A small image classifier, trained from scratch: arch vit, muon at rate 0.0034.
Rows from block 8 of a small image classifier, named by matrix and row number. Rows with one number belong to one neuron. Each number is 500 + 25 x the weight over its row's rms, rounded and kept within 0 to 999. All counts start at 0. Numbers have three digits each. After the name is the row's rms in percent of the matrix's.
After each neuron's rows are labels from the 100 images, of 14848, where the neuron reaches its largest size: "patch colour" is the nearest of a few named colours to the mean colour under the peak. Only what is clearly more common there than usual is listed. The data: rendered scenes of coloured solids on a plain floor.
# gate: MLP gate (model.blocks.8.mlp.gate.weight, 672x256), inputs 128-191
# fc1: MLP up (model.blocks.8.mlp.fc1.weight, 672x256), inputs 128-191
# fc2: MLP down (model.blocks.8.mlp.fc2.weight, 256x672, transposed), outputs 128-191

gate.95 087:442493504503488476458523508472493540498500484548551493459492526524523509512498474463475485471508465490483511516479537441522514484476497477484535460495547523508505475520511485469470468519502529
fc1.95 083:531510484504495511526504502470525492483503499488516493478495514455497477503554506478528504479514527472538511490499493483488492512477472480535489474500517481496506517504491490440490509489515473
fc2.95 082:494535520511507487473466511494547524477547538504501511502512526452503514455483507473506515493491488542535500449495485484487513491482505517454531525536530525486488482535462488495494507524482516
patch colour: green

gate.573 109:460493480469490480514491478527492522530478486496506496534508484538492491461521463516509500463491482526485468477523481529474478459469537499471489523459464498511471468508482521452505459529493504
fc1.573 113:486523505525535500525490479519508463495500490534505502496535508442472509478514493507497529481475486467494481489524491495488498493458534548511496508517517459470559457532463482472527503502472508
fc2.573 109:554513483513504490501530524431481520512443506469490487499497507458472457505500518528525491491539544504516505507519544513527515442470553513487502490494494494457501505544518508528495524492528491
patch colour: green

gate.592 105:459552536502453466549507502498496499507501528482503489496523520531520497502443539518502524498543484555450496440492482476527505515503491446495519490530484537496487503520481497508492466516460543
fc1.592 098:553443547501530471493489519520454437482497480484483499552488453528494526510489516506532497480542444524525476537499510477496466501537489485476459487513514512521556560483468508486532520495520504
fc2.592 104:505514470524498526522481539516520487508501483530500480503470522505492520536514490468521512514477518543500506549522512468533501475491487443529461499517498502512449500463525516509489492482582474
patch colour: blue

gate.639 092:501493490512528506490532503504523482494514491503464498510538491528470488556485513478519506516480490525515447522495511537505525501487483536474498464535484503517473504541504483505587478464461522
fc1.639 087:516470549491520496500508471463515439492510439469504507479525540502501526447463494537505462519497465487478531488490494510527441526502478501471487529505491488511483496484506498507467495516549491
fc2.639 092:511557509516498507491471496505509547464507521494502509521503504548479480501512489498465455513467497513485526515510521465517435510530512525488476564447510513518508498482481469486459541475502517
patch colour: purple

gate.581 125:464478473500531474495468508453464512453477501516489512531499535485550520514488497520506502511512491519487540530507534502511520503517500472489523469532534492511499497510462496510486474502495529
fc1.581 119:471476519495535508463483495466504497491514526505454517502536537495541529487495482464510518505500500502484546532519514491462508519470504507500523506510516486496495503513485483480469484485457529
fc2.581 141:487546485509491513503518518465509493520521474473486481548473488523481538472483491519444541495480519515447482516510522475502520531497484500508507504502485475544505476502464512509475553500495503
patch colour: black

gate.319 093:487531518494467476511506537496482500402460491515514488535470465524488499506486519507491465490476459500496508519508514486515491519515549522477530463515483515467503475472437502472516476471515494
fc1.319 098:480531516526533482533528544491469482482478500534531506479503511520519542475517492518504451527527471498496498482534511492509496485494495536465478487506503470463459526436514549505530472524520516
fc2.319 099:532471482468478489450481481525512551506516478505529490458450477499515543529476497516518478508509512525471483512558509512458436512489472521479513492493460474485515454436529513539468521531462520
patch colour: blue; black

gate.116 097:491503532474511497483509463540496514484529480548495481482448456510482540543501520520476487503517503460513523510511521512461532493497476514490445466478494503505450500508538499502492469499481486
fc1.116 090:466512501529484487495526522510483504500458498469562497479511479523515527469498525515465500501534505493515469521487524501543493527483478466503451498513542511498471541468449512487514535492542482
fc2.116 093:460471469486481503506489583470510525483525552515459501492530498494464508494511513502499481521468496509499524450499506470482497476503527507560487491543506541490506466521519533432508493512488470
patch colour: white

gate.108 091:470504521542475489517525458532532490502482455486480524533507503528531489506467544543525469500518476538510486482518453530484538494521499506534502508486526523523473497466508523545451525492497494
fc1.108 095:513525476474537514524468541492498472507491506453510452485540508507521487520530503497496511518481437500520477478498522518498528481494481550514494453498525462511476459531517500472503484506482519
fc2.108 091:506494493507493472509534473517463508502500495490496500527504468543499546467544479512488517517524519516520509546511486484493474488502476526521446528487545529477509528511490489484464480457486504
patch colour: white

gate.300 085:523526470494516501513504499470485480500467502522468509503514524527548562490507493531440514530505504515497475522553489518500508515513471516527511459470512447486451478466496499510503480537514499
fc1.300 081:489499516514541494473503447517495541480478519463529506566508508506497508487477572480509484484530514509533485553511493495509539497459502545491472469496501458471480473525506482502496495472514510
fc2.300 084:452507510537502479522509468521531473534522475505519492461491515470506494500484482470527542483555496495471514453509489541525504515527486497480467528494495531501523510482495504550515477471509480
patch colour: brown

gate.540 083:476497503505513479530478485506507520505460487490462478488454526544459507478479496514501498482505469504527525531502517494497475470523545456549464511489490515513509490477497501494518497535505500
fc1.540 091:522475498506485509522510503522513464479490474445540478499480495521535528497499510517508516504469481498462508503558508529500507493491482491451542501510494509486502538498481506518508501455550478
fc2.540 083:525489498490529451486504531488518543504501523515501529508545512483464511459492509478521519548502448454476521532468503510469502466493502546485489479486497498516477536509521501478538500514521539
patch colour: blue

gate.23 107:497454529539476488485488513537502521529498458520508460542459500518516472490516544524499488509503516495526528526502492495512527528479476502498480463506468498494465481537509507531498452492522535
fc1.23 111:532482500491522519525489467507516518490501562490522498539501515535514467521514470486519446494505525469496530446558498497525493547453506548497503511467493503535454514505502494423491510520517513
fc2.23 108:543523474500516442510453522481448449509519521531531538510466478495505480481497492497491488492544507538528493507480549467472550473505460502499520445479474500482525494499538471544475495510535518
patch colour: brown

gate.308 084:459498550476497515478512496502501485508472568503514495544571501490496507522535494483484479465483510514530469514525491512499512525506488476486519525492496510503467501519557530484489535499483517
fc1.308 084:513483487489464502506462492491469479504522526560470512524481503515522510550473514470500498469474522554543475493495514512480461494519486454521540486504496547474495506489507466543508489493509522
fc2.308 079:503467489508482514515521497517484571529478485491460529473488472523469501486507498507477515476509542457486504469548506489463485530499517506550496501503482433519436484489475516489555507503490534
patch colour: brown; black

gate.29 089:472482504423516480515502512479496482511516539506459484507469539452505498512475487510472454528538499516458506478523521468523511508458504488509535500526486527476454506496479543488554484487476547
fc1.29 083:500493493499525484497504466479506521479476493488467509522492546509523492501507465520488469481535511446499493462488531498514500500543483462515504516495436502515520525522524505539505487461461521
fc2.29 082:509501502508481509476520516493489477537498540498492506467539509525507502505504440492543494518496548515474499490504522494439505526478462524521453517503523511485484519458486491511493464460527450
patch colour: green

gate.182 084:520513535507416491475472504504489473478506476456494471524516492454504515529477504535519462508469462482498530484484483453520482507451497512478514524454465492529490460496489511472505514497528486
fc1.182 090:522489495559526486510508495519464500530481486513464523489498497434520529435498505506488464462485482500487482513521495531478524522526516471520475480445504486535472490465475495497480472469495462
fc2.182 085:458481468465486480469502474515482502526522512493504511485526532530501489499500513459506510496505479535500509467509483493530536511509498500473526506494471502498509506520471494510536507525548548
patch colour: purple

gate.425 073:505508528493508447514538500478549518500493486485423477460520507470508536495522507493540521483472491467495506481516524559500520492484514537471449470520467490487500499510499513482509497496503489
fc1.425 074:517508506538517511464507487494511503500460483512532514508467520510483495507497522516482501523489530496479550519521502475508541511500534551505463500487491464504479461550536459493531534563505510
fc2.425 066:488547476533514526524501496501491471490536549532513537485475501510514541496518459511480505474460485510484484521490483515529477495551550478471491470469520507522504476461509469460544460471478505
patch colour: yellow

gate.176 098:501539525528508511513547475496533546498474481522467508507514497517480499502509551478523506513508545525486498502475531492508506509531521493489485459524507521497517487482473521498520519489484518
fc1.176 093:521540477523485453519483497505527479468518533490476505477488507517540496484543492464506519499508505479518491501534511451478506525488498489503505473452503498524529528499492508557498539457497481
fc2.176 102:547515463515504489560491487499503453568520473537503494488485511478504507486466499479514495528492533537518504509494512550456456486539478523517500510508538524525506493472504495487516480472487529
patch colour: pink; white

gate.81 084:511489494504494512490465492511532481477494506479486488500487455491483441475542518499523535475518482518477487501558523523446462511539484514490505477489510545533521463476530554530515534487493500
fc1.81 087:523490499485511542488476523491497497497472508449506542503515511497499486484515472493460533510540493470508489457518410449504500527530509507531514497540532507482544500483464485514504501537526515
fc2.81 087:468536492521507520495532496543509474503519527556470472495503525510517459523555501514538499489492520518522520530484473507509500497453485451514461539485442485505422477484483542489455531464457515
patch colour: black; brown

gate.218 089:487459507519526525539473508549502492515480483521508544457541506443519509464488486510519471516493448503507492519510482525485524531465490504525504551571500521519459491485490498520516495511495507
fc1.218 086:513553497494458489449486484489549526454500509465480506545503481475509515443491529521474494472493506506501507486514475531498481478514522526524469493495531498447492515486476498457515496539480515
fc2.218 087:502514504507524512476494519502471526507488476526500475448498505534514469476508528494512473541516478488504517502472493499519455531480498509512479501523543514498490506477517477516510470470476525
patch colour: blue

gate.468 107:542482483540491501527545471495506537508530475479500511529495514485469524514507514545467473534482480496537496485500509514538493445511495469510505540469497534521478508501495482471553499485507498
fc1.468 110:525521489483482508532520466458531485506497511483518525449515474441494498508491502468546501515538540490475503518539483472545476497491521493536475480509525490474455488507498495474538497518502574
fc2.468 107:522517548512446538531503493522484495506503552479477538509512535537492547496472521518528534479462500513478500490524485480495552503505496485497549483481507500511484497463453512519499496497489460
patch colour: black

gate.490 112:499529511515480497466488485557509478511481501496515491471512515504520503506478531540469488543497533455490476480495504484513518481458534509522512468508468490507517497494482504464494519513536518
fc1.490 102:490497483473489514569511490535511511473507474510476553520516488497474508510499484498533493491502504486494549484511500453473473490503505514458504469552518462509523471521475471554521508527483479
fc2.490 107:485479529548453525489473492539427515438476504546473470474506525523481483523511514488496489525514546552489482504515474486486511477483492516500528478522506559523522559501485456506502510512460479
patch colour: purple

gate.119 107:513536481466483503527512501492535523516496523499520495495486501525508498519524527512532505507511502532486493477514475441498491509545470455519452495538465463465496497486493494515508534517511485
fc1.119 109:503463537521505519520485561483493492471478525474520511547514492513519446443503515510480551512524509497507514510517451490479518470488518546501524474545484484489492505478524459528525570475505475
fc2.119 112:500514502482457453525476521481459462506478482472498483501534546525445513540451503522510500536514526502504521474492525504437456486459475475532478504555489518526577466488505496518500475468491495
patch colour: white

gate.491 095:505503507485495518478504509519487523499501540497513520516544553518476510496494563488502503507526468495532472483538516452481542502493516502462484516518502489522471494497488516522546524492540541
fc1.491 099:484535533489469544493470493528529485474483529505498507549457489452524500473497500446491514476533500556497508471497518537471546474524486462514475538491483505509481501520472465467526507516507453
fc2.491 102:508515515532512511517485505541478487508502555496494536480497494474525503475497555500553511472541521497494536499472502524531482461469491467534501490511495518536482492519525474520424528471492489
patch colour: green

gate.483 106:523495540473513493501497511522484513509493502482503493505491516506511472508509465450464486520507513499505500500498538497529526525484482502477447533499510441511543514531524511532478467496527565
fc1.483 123:517525485519518500497494469537509467522461501494518510475518493522470484506521526442454497524466505473484531512541486523460490479493516478476488482525503467496530534496555470473520509509524518
fc2.483 111:467499479468524518477515501520512511486499515479474502538483514498508531478488453505507506512551473497502475515518512451468484475474464529538484464493483497527539501456501484533479505505484539
patch colour: green

gate.652 112:529504508518468522496471463556501492496547455497500501476494488493534457504501527462502500516523494503487464467517469520497500481497471487507466534508507465538509489543498516489463481482518501
fc1.652 109:486459461518491482476489492506495477543501505479479534530506506386517471471477546485524534507511482502482515492513499506501540458524514523504474477495477471504506484499471479505498501543505520
fc2.652 120:497514541520524476564504470529514491549550465540520480444524498466507504497439545482511509533557509468515484505512490471528465509526517501512514507508537469509525488523514519473498533470547452
patch colour: green